A small image captioner, trained from scratch.
Model: 64-pixel images, encoder norm rmsnorm, encoder activation gelu, encoder moe top_k, encoder num experts 32, encoder patch size [4, 4], encoder depths [3, 3, 3], encoder widths [64, 128, 256], decoder width 128, decoder layers 12, decoder norm rmsnorm, decoder activation relu.
Training: adamw at rate 0.00081, 6600 steps, batches of 64.
Data: trained on flat shapes of many kinds, plain or patterned, on busy backdrops, 4.3 epochs.
Rows from block 6 of the image encoder of a small image captioner, named by matrix and row number. Rows with one number belong to one neuron. Each number is 500 + 50 x the weight over its row's rms, rounded and kept within 0 to 999. All counts start at 0. Numbers have three digits each.
Before each neuron's rows are labels from the 100 images, of 14976, where the neuron reaches its highest value: "patch colour" is the nearest of a few named colours to the mean colour under the peak; "responds to" is what is common among them. Only what is clearly more common there than usual is listed. The data: flat shapes of many kinds, plain or patterned, on busy backdrops.
# fc1: MLP up (encoder.blocks.6.mlp.fc1.weight, 768x256), inputs 172-255
# fc2: MLP down (encoder.blocks.6.mlp.fc2.weight, 256x768, transposed), outputs 172-255

patch colour: grey
responds to: white shape; rhombus; its colour: white
fc1.757:561491528571431491535495573486583549433418408548551596531611567467523463457479502525515524416509482553506415483465527484638528521442445447499504484500550578493470472460532561508532501427416454534459579544510528477567534604499490538446526462527547442478
fc2.757:504457485498505444455508469535526485470588538552467472483462458536550580519522525461524471520510490404517570483497515527423470476520505510505444534598586434559515455478471536536529540535469450462640455539488461532449548462533523479456495504537470472505

patch colour: brown
responds to: brown shape
fc1.425:547447461464503436427459518598462421549515616510476574415508511632485538544472529487499439423498475455526491497463612504430477538475540459575525479462500423453490489469509532519602484520487540502466471469534446434530437438569435490463577468581523500505
fc2.425:463468521537534581525475436425595617522531429560531527549451463495487454494478554510450499506506501488466416493482447548544522493523415473477484489611541511482547437505489527497467488543483489494616559546424523452501609477427561565430536479502532501469

patch colour: grey
responds to: white shape; count: five; tee; its colour: white
fc1.280:452391522537458538590510533495532557352490500512557486560586521524494504471460514464519513503438480533524447427517548446487470439446476487560543495482555509487546589436518514498378482484449436530424526445474530587404560582451508466549538504557531411516
fc2.280:495461499594532499581565464511512487489503488548597427484480532501532490551497578438459484497499553484497500493440556507482439440450481609494307499520484444539550383478485488539518534467533438538558550526507476614411537431532528513509469522530483469465

patch colour: brown
responds to: red shape; hexagon; brown shape; orange shape
fc1.387:500445491545571510536510434457438438443495494534597500491518445595484586551524490463471463518443427506559471578456576473444548556584611431419468464445417535558543567435426530441496506532487508557520486464524488574487483641488471453532526551444508491534
fc2.387:519593455514582454559489500496477481529566501599541458463440427559482385479495470473531496434451517431396466507471505457491432428494547500454500509549613543579500566537507476473504545548482445443539511486505479477480482499466554425596483483471404439462

patch colour: brown
responds to: brown shape; orange shape; count: five; cross
fc1.525:598486547551463443543446577474518500441449496534577530434481532555524598507580558475465571489446479405565489472478524562441539522590468342529466582482513511532513525479501506456504466512494502501528402500483528497600563474506473528495581456557497442500
fc2.525:483447471492439543383545454512550492491522467490414514450442503550408515473430429551439486463586519516469554457553541488498442490535493674445546535532556515480393395398497472554473544448444620500531543526394527558503440480504425489392553458515551556484

patch colour: grey
responds to: grey shape; teal shape; cross; count: five
fc1.752:479512521516590507614476513485515434495471535492480539579461471555475581551421611506542554556515504361697502428478475444484473462514537509520577503498503509479563477400549444509461549510521581477395463488557429521533403593467420495429516483469539541470
fc2.752:449559511540495565453482433438493560538490472496475512583388488468541560529520446490476593533596544517527515415536445539455509506548449542485485511599514526502495382559506435535524527528497547529578509463524497511552589466477432617458461525469581538584

patch colour: brown
responds to: brown shape; its colour: brown
fc1.219:616491546506503525577401559501444471461546497476478506376511530550467475545492582500467522503406548464551469492530545501464541483476531489558557500446448485542519470415461472510553524489476487428493440526442466528421439482583396425442537494498443372466
fc2.219:541470495506511565426549402461492545496483508461586503450410515491558478499541458498483449454583553527418444562503547555559511542501495546453426483615436483456441395442483560484529478525484490500590557543380542455518527505524450599437513484542591510474

patch colour: blue
responds to: blue shape; count: five; its colour: blue
fc1.668:499478492494431543511586425543520477499461462489440539592544486494542590481584422460497476413478512607395563580440486521634459558481492504497414598516446528522518479518477491391534524409587498517472590482457524557501557523524524517576452473576524561509
fc2.668:523484508506391566514547461498507638461556484524429521555418521464491539443525476520507502533519408479476493519527541472586453535537507461530443509543588491464448403479524548513546464443484522443726398447441494595480554461517465566464515553525516496497

patch colour: blue
responds to: circle; largest shape: circle; its colour: blue
fc1.13:474563450558681511532543537464458452557448540475551516549497532476435535494586503501570562471578515528517508528495529486530529438493493430412450525474438493490503520454391496392532514502544508504459538452571518478509442547467518529554486594580462388496
fc2.13:547525541437556501471510542499575480500521492464498514502451504456534502495551526494579478441535463527427645507513495457615536525373506470481569578538597521550473468475618584440604570581546404462510543553436498435490498501514480506598486413537473515525

patch colour: grey
responds to: grey shape; its colour: grey; heart; largest shape: heart
fc1.669:425547521518466510591480504528466537535442533539425540613559514448431476503485576485488523554470536415660475471533425415453532610475520474511511634495502499458495460499460411548405500519544524506409449552585538571498445470486543529502502484515632529532
fc2.669:407522453528451479353517421456549568457466450439519576531426545488499558499452430490450595459549480566515575483506508534530511507528474518441489458553518493464485485516446439501524500507482516525618642475483607535547591580444476545522527450506550476473

patch colour: brown
responds to: brown shape; count: five
fc1.262:523510536493477468477443486466529434456547512500477591451444478605457519547494445557499489556525481470473514475496497504435569434429534513458538516528566521553441433384515475552453475583568498465562523520430365594413495502507495545456501448424459560562
fc2.262:459493480551505520472530425476507528504572459493496515473403452568499497514453513490461485479480508464425469546477521588531518449476477467492535516533536462508522404501499591576498523510467467468661515484438482507528532498494462555402465485482582462486

patch colour: grey
responds to: black shape; count: five; its colour: black
fc1.190:504458544396522445489496423554587415571502471559470470558562467459565417529504500544561470453484519427578596488522536448483458584567531565471461499520493474554509558504472438413589577506616552552454497552514515465497484436503454462488564550435517584531
fc2.190:476458520471409505502483476560491540506517380464519442560540560539447544505485531524464438570520427487593552467416532453517494512477437506486462519520504551491556439504551509532520461488547606476505520506461514496613582425511473493482494567498551491536

patch colour: brown
responds to: red shape; count: five; gear
fc1.150:450460548528496499502542542558516534499507496555465495500498486540437542513518513552499474442488441459498537516517479531480536453458462529489530470462469545485646496359425466537500570444568484570487512470575429655494583479487574447542457466487519512496
fc2.150:430537455511561521566476538485495631540553545503435519585496434486531506473495539464550611471520432477454432465470474434493501554571506482509562510569547466491532434488455508578515524459469446470648455462560457497525512461454556536416482552487532523488

patch colour: grey
responds to: grey shape; count: five; its colour: grey
fc1.347:407479487542525512547501539540468520467434511522473458585559497495537522498487558481534550613503475453631437486467426441454514536486509600577578513494566597503525464500569501442439557478541518524434498555616529515488488450562538449429495492459531498573
fc2.347:405504453506426474358518421443535588464493424465527557518422545513508553476434443509441562461527462571513585471471491557520508502525482525414487446574525514457516478585457445492547489492481554537618641488468620510567565549441478537523531443504555441475

patch colour: brown
responds to: brown shape; blue shape; tee; its colour: brown
fc1.275:503511482464492561502616489454526364529513537487365458583456510548517510590473460550513482391472526536497564589517455391500483521466581499545443563483480555462506464405511503456427518502472547404452537525556485572519477481484479458628483466496478497514
fc2.275:518511507546491562541521452460501545572531567419492516523451456488446479514527590483501484480556562481428442583549509455498479568493506518499446539491459389505515450403465485549506487463451542493548445564443465526566463457426465561415491557493551533545

patch colour: green
responds to: count: one; ellipse; bar; largest shape: ellipse
fc1.447:556426597427498581521447518454522559449470466426570519517524555510519487519520624531500575553563549586453409501506512417634497396450462450466559585480499554392545530411567628443515573502505473485445517600529506546503483508485487528487463420529545476503
fc2.447:526567485604439564462477494459455479507388463422462503547510549441505516515549476461536513490609575441505462438600506482517463524501512576431436505498496346511474367444538455529471506370499436500500516512518469579582558476407533571459553562477589609497